python train.py --text_encoder_width=384 --text_encoder_norm_position="res_post" --text_encoder_mlp_ratio=3 --text_encoder_head_dim=32 --text_encoder_fused_qkv=true --text_encoder_qk_norm=true --text_encoder_inner_norm=false --init="trunc_normal_002" --muon_scale="match_rms_adamw" --momentum=0.9 --orthogonalizer="newton_schulz_5" --adamw_lr_other_params=0.0013 --batch_size=512
Rows from block 4 of the image encoder of a small contrastive image-text model, named by matrix and row number. Each number is 128 + 32 x the weight over its row's rms, rounded and kept within 0 to 255. All counts start at 0. Numbers have three digits each.
After each channel's rows are labels from the 100 images, of 14848, where the channel reaches its highest value: "patch colour" is the nearest of a few named colours to the mean colour under the peak. Only what is clearly more common there than usual is listed. The data: procedural textures in two colours, tilted and lit.
# pw: pointwise conv (encoder.blocks.4.pw.weight, 256x256x1x1), inputs 172-255

pw.185:121036151137103145118159141126141167122129101113096178107124100162080132221101128178134150084146157103118155169062131104116113138139078133096089224149179128067148118175161173198137098159100105107140186162099096129208109109124190103112097113144130129141
patch colour: orange

pw.196:098156123108092164131114155154109187151125119147077117112135091088137145198077067167084147097141140092103093138135153153154092100092118143105136133103108118159129077188072139121129099087154168036148146167169059100130092131105108127145102117155132180097
patch colour: grey; green

pw.61:154168146108121142111145177079106110147202117103140133130095107162107115154146094154078152078168111031128154145101182125080137121106124140153090152112124140083119172093145099157153093110149046121066178098155064140099102130094127084136084141179163113135
patch colour: orange; yellow

pw.199:094114086150098103121113080121134152122193120163144148098130114115145112132173054076117146147081138142114043148184151125113122094080106154144162129139144188078135108094140144044136117156106135127143160113073150167153093141115154132096191015172132104125
patch colour: green

pw.194:092151129145127057074113148122088126142091073199126099126139161138140143108114143238087089123176145177113151133126161106122118127171088107164123112110105092144059157119110091147095059153090070112154101118163126156089106124097086113178177124109148145151
patch colour: orange

pw.231:159107122091147110161123123126120146135104139133119150184178111115118123124150064207071120162140099122115158155181120123075121110113094119148182165098152158089113130127154105155149088120090149088118201156100099088118133103121130096126178125081114123167
patch colour: grey

pw.242:099088086130132104124099196138153129099128078096126181124140133228135159148160121161119144128094162126119133134197132165126109151074106153102133141133139153152167134143178107153115127120150111095209146116096085112124096114171132120187111139131138132115
patch colour: orange

pw.20:111155145127129103172135056123104210103109150166074132110145138158167092158203206129119163048147109105093113102136138145113141167093150152075115067189169158119097149152109137192076107071120132171065170098111090124167161081096156118125102126136144183182
patch colour: grey

pw.59:063119186139127106138158142111120112108136131156163146116111149131079125099188103113116128063149149149107135119137137128165184085195105114107165133123102127189145145246114110158094089140106149119189061114160130132122123137109166098118077141117127159152
patch colour: grey

pw.22:125136140136143113172093076114157120065132187118080159106110114107092128105144150084072140155128099115156156149106059090148103126150132161077098132136078140108155117110137166114176141096161128112097136198155129166148162090127143165122199119083170072102
patch colour: purple; pink

pw.204:105119103107125126079150098111132072064097086109122123109122174107149220026128136102179106166107131109086081166120129138097106109088149077110161073154162166092145123121080131103146126114196158078101091175102130103140137129106130104097189114086190129153
patch colour: purple

pw.95:140152078150105166132198099111081209098086114125096065120097108106181174219116100149144112145113108133071129052179147157169128147106103150136112154203194093111136119143169112115136146126088135109153191145154116154169113147088128139146157116127134072147
patch colour: grey

pw.236:082109125097132133145135132133124154152129152130122163121157124086161174162085120191147159192151122135138125124093156038158072109167131164129125134206112122135129118134127112078144142086113177135144092147147126125122112139124166150121088178105124127166
patch colour: brown

pw.86:198111127134109116130040081110106154151135106140136167115130141131116054101101164133070125117125173105106106147130137070101159172148100069146167116146136146135091136154109115161110180087141098107175117130139100113091149094127075129156108117082186150139
patch colour: brown

pw.234:125149074142158148143139101121129196099092087085147157107097111091130135123116134106058140100143185177153093175199166138146132124151182129149087041126144094132168148135094117141093119128098086127162141138151153128102168140120133079116147121134086148102
patch colour: grey

pw.89:173183130114112141111146073135162131116093108148100097153108113148088177146205156124124124119107106071073143183135117131080140143148164153156100130113120112110130135116139089089091180122172138123128138105112175089103156058117106145165139098144124113165
patch colour: purple

pw.48:129108000119156137125143132114140161122129132134140117096127136132135131187000117124122125130164110130140134180152093135117113137120135136122155142143108142111141112137165147135097110101151133096140123131120152110000154118127144127140138133123118104141
patch colour: brown

pw.103:158056172129169146136076133135087146113121133122145093084169131082138140161159155146120101138177181096155174134130129104103102119108091190181133099091109141098104208087147163077132136100191098140090108103124134142125157159132176114147102130108137110080
patch colour: brown

pw.253:116082108155098143173110098117138163071161094102155145153122133128140134114134135110117182121098099129175123140114152142142136085105108122136127171144144145072136120120108095099153086103118141091119082116091149121121151143103133145144161067130114109118
patch colour: green

pw.125:131090082116131140184154143144143164068161107112015124093079144183131155088112117166086161123086114103131163154125135150086131103102078103131126133123118144146129124162186109157122144143170134109119100111110141127143145091144115126111141131176119163109
patch colour: grey; yellow

pw.252:112175137079155128182104091152131044117171102111143117124159201200126095122177136176149119128146145145129106139051115086177082118113124128154121124168159128146078066059131130150120150140201087063129102152125062131143121131134115122095075113116144121116
patch colour: pink

pw.184:066121170255115143102079103140147118155096118128181157123115044169127128150086143138155124112116112125169162123083111111171118162115118143135114093092146122144121042106134116130121125171147136127112155092138122163149082113099103228211139129124116094148
patch colour: grey

pw.186:124157115095103102184120116164138156155137137122110149110122080189131131091137113103082101164073130174130084108111096143163098133136069114132134167137132193130191172109160115097142117145104115147161099134159041142089121139171121172190108137122088091073
patch colour: brown; red

pw.1:130172124173223096141079097126109174077099092150134136152171158103152160129142083128099149184135132151127216105151195148174120143100145119123128081152126113127122049142141124106076110114093158165098114125141149162134117103068149127112094108117077144125
patch colour: blue; purple

pw.87:172169107108108142159084083158144117145109096175070180126096133150111106135107119168128105169176124141150148129166140158168157127090122100140085160118139166145104143097132110127147145050197106184117137158103118103000140140124106086080151144136185125154
patch colour: red

pw.140:136083108149171143117139092118148102136128103153184111128162146111109091000115146137130167072118086124130101152159126106124113114172144161156107087121115106113077118144115125152120090148109177131144125099103107136154139110167163126150159161152147152165
patch colour: brown; red

pw.76:096143139148108127147111117105136144097123138090154167116078116118164138165103177114142093106106181209106153113081164097159144173138166165128146096138159109093165150161104138058128147118121173186118102096159138101130122134131160131109055064074122118193
patch colour: grey

pw.152:104136151173139093140092065119163132162140152117153091161140114101117119125148120101079107106126145092083166152096068123129127139078109107144103128085077119092148231123180128104056127108152107077036109126104085103150201113139158151145094121099090123170
patch colour: green

pw.101:135127189101168159112121094108091178099155124135134122125120131142102130080049154144142053120177122157156103102164175161083091074200133111130144155078108135116133137125087137161095117141151101161136150127156152068255153104162136100131149120149145168178
patch colour: purple

pw.41:179191074166075129099111191115107160111144114169135116112109201124111163119078113142142098128170128138140142153166137127146112102179087085091121108108111072115183154111146102191103126138093087113143132087137128143116129130121146117126094073109156099121
patch colour: green

pw.13:102101139108124124101168158124120127185085096121156155078129066174131106193146150210111111162089116173150151115122169130137161124181151106158108131148105167150143084114163109193123103148144110046097081134056175099183164087074106053102078098143138156144
patch colour: grey

pw.195:143072163100099154150120115121128115139156147073115163127111236117141111104095120104117183160108129076151083137057139127142130161155090113147132092124168150136100032137141199115136181098183071097160105140105181117136077123117110093107097120130059115105
patch colour: pink

pw.193:161097147127175139059119129142140177197157113159079184144127109112116225220100090142129199117135087118083109126151178169072132100071164116144117170141125126108149088104049115129109120129069128138134119132148095072129146108105109079112154142129122162142
patch colour: grey

pw.246:085133176152169098161093255116135202178175141076155098112100114107141110149134186186085130099108101125115152166096122158070132073115126107212151132133147124134108065173090172110126141115112087090082185151126122109140160135144092082153152119151133143074
patch colour: grey

pw.174:101114113090110152142104075133126137134123164089170120078050148126099150119174083135117180108160142108132130141056078142089114122119089124088134074148136162084136119121112112163133167102120127141079123082111146125123148125127140109166132141073167124162
patch colour: brown; green

pw.206:122167137111105171092097158146127167089150160136148142112068112133143102141135164138154102151115155100125135104139146080115144139117118124082120115090217146091107105041187140151194091098178179166124129116077136159135165081144118123112109156037139134103
patch colour: orange

pw.39:135072079061112134216179114160142098112114100119091119138190189129126123137220087152131101147133152123092115133137115100088083099127122114137103168180141096143093140059255112140139147091182125099185131140111124135094166172117117164123138130125124101146
patch colour: pink

pw.112:123056161138135093097112125133136098186168148183047167120153087085109061210160095177094116104156105111149152084111151119059128186133146146174085161184097174083154121073111143164089115123153137119133103117106087196176145122133108135144176109177137119102
patch colour: brown

pw.65:064122063071122079102133106135148082117122149163164168121106113117163129166118125122093161125132121098168093147143209114081111045060070067151153098050115124151142156136150088159088088131125122175088123121186112096126137086139145100133148096082158099163
patch colour: orange

pw.240:157123137092168108143105123068110102146158158164109115056173137130144098109168091049125127096165082086108124167098142138156156132188176099118127172133130077122133103050156114115144134127140084104097113100151109102178128116131155170077110152180117139123
patch colour: pink

pw.141:110183084133126134089178175141133122058200126116131122136116053167151144091100114134058115121147135169139129100162165130142103119233164154137112097109101129148084167102133109081097110136102134129150107117123081131032138104106118132144120132146141086122
patch colour: orange

pw.84:081109084134118146124095118104091130119138086173081103151160140112092203113136144144139110142103094114099112189109128109143078159137139194135113072120175157135094135129076130139115157140142170092126088093127101128100179168110109134107131103131088207138
patch colour: green

pw.128:121147053102124119144122144100086071156076153113089173100088153115147120155155136135109139142087144127146095160130148075096149136194126113177110139171128112118138107087090099060092084143218108102057177089078107162122167153108118092087141104120212142173
patch colour: purple

pw.216:134128098175172158195123157100097174124162081153140148136132189130118162197127111119123124126111121122138117000138159083096113104115117119112118129083128110153150124142157075144124111128117101140133098156100142108164112101104139105120127101140132060137
patch colour: pink

pw.154:136177100161098100193150116154136169092132153175119157124112126162108104194103135101085096160157079141152137107152122126100129109172133127217074176133175106066124112122075103101159101118058109165113169153093102116103189138119163107085138093109167105163
patch colour: brown

pw.53:132129162081101116125092092139068115134176117126168112113107104140136143126112104121148143077162133169148123119077112187133147051147079128108145062124136083071136142091202111167168107068072095157096119138105099119076185164128161187130083136115088097102
patch colour: orange

pw.7:128126136138167000142127135146083153112145111195090152150156093127126120152133136121117122125105130098160000153134128139109132126086136143132150122174166085077127144127133143092098158102132137126148158193099155089131083127083112095159146111131093164165
patch colour: purple; pink

pw.153:104130094158109190160123160119160138125120087168000098136110049078087138164158051117119120089096066172048096173120121123111111127127128113125148133125143161144143118151123124135122065118132154130137118139166139173091172109064115118120119159143126190106
patch colour: grey

pw.33:140044104191093165168169132108120153166142110194058115108101051110133142161121122121110180101207224119105134141126124094112162130138090083178087145094108183145155091118130139153169154083171110121158111166122114096113128157065143105137150138096104155106
patch colour: grey

pw.165:093139135097089103127147197131090115116161142138090148105125076118133102144105098147113193097087170133124129151129119108114145084144075111163160080120110083134162067149109133094073144142061172103168116089122149156142097142122142074118117115181174123036
patch colour: grey

pw.105:122136126074151122120100125141101090162070127153130136112149123156107107122122059136180103103145137125097140126144150149176084118153111107137182156083121184223118143090111097188105146142079112126185131095067137105164059148082147069141119108098122176157
patch colour: grey

pw.170:129000068121202159141101110118171144084112108130247134097120157190114159081137167113108117065101123153116158090127145143163126055081126122129136137072151084205113101163143145120075117105177135105143155075108143146051157115144106143109106108130091104152
patch colour: pink

pw.73:163137081070176125129107091097098151093134170131201129106121109132172127141117144092186154190119119155172156166107113127158099103147082133136132108147172105073099091141107131173174128120118144089072117153110108074146104116105091117112060094100115139154
patch colour: orange

pw.4:119095151108166171122090128114098156155103105136125055085076091128118095152166127169103183087129156120186075132136208227098098140112122052142156109150104144150137179095104105129100075121144152189162135160138141089135112129118139139150203090104133077133
patch colour: grey

pw.54:160120135106139124093101121102099093125152063127149135166132169166091142115093136142172142051100105058005110125102099100091134174095144086098104132136120116136111127107156032062163127077128108148125114131115135061095091130132120162098068177109168148129
patch colour: red

pw.237:132132148170183115124131121090105132137118151121124131121128165082173140121133122134126134158109099171092116146074080112134180062140166121166162131133164122132164179098114118100159114152178173100129163079143186124128108189102137168142142138129176147108
patch colour: purple

pw.183:110098109163138157108136103156104150121115177079129088140166068096138169147093107086162087134131147098100089109184084111089150172041051120154144181150134111099102100096096141116164095090234158085141075126131111092144119182118145138134139077095143142156
patch colour: purple

pw.94:175174157087132126134158098146104139129142155095118094089174157114149058104141108123092137112104113080135135140111137096176085170059158130118089117154110101107123093130131059143134111152120116152203105132122097116143138122147188119105155106190170138052
patch colour: grey

pw.132:107140151109106118073107131099181115191081088119147088176124079110107109145140116169105082144062146117180150149159143112130092139074117182131171192134112142147097124199139093177136206171138196134139150155160088102095173151140121155202109149075101133163
patch colour: brown

pw.11:099107126226155187127083102107150118114098123149062123101101131111140159138145159119110149146114143126076135081110088122093132146177109129169140101140144134103054183102102114073113129177058085133092096139171177137158122137121138099143112168079142139185
patch colour: brown; red

pw.102:125096107114119127144175098132095121067154170122133106135146076156124150104129179165130100086188145138123100122167159095147137147135068150119074157141119102147139157129183109192091185143137106086169154118120139104106108096101092126113141113140096144094
patch colour: pink

pw.202:145119164156115117114075170093122122126187167101171096183103095150125106136105146093143174119186117114040126138150129127099180130089114148236118125098107111058071166138096096110139071097151132137124088168173144155143129162102108183130099127155103089060
patch colour: grey

pw.178:184129129161120096132039127109155129115160075161186122097162105106139112102153194155137152117132095109090133141103114070070110113124134165106057129153091141082157172125114169097144159128163128115117143076104167150096121103055152086118122188092149147082
patch colour: pink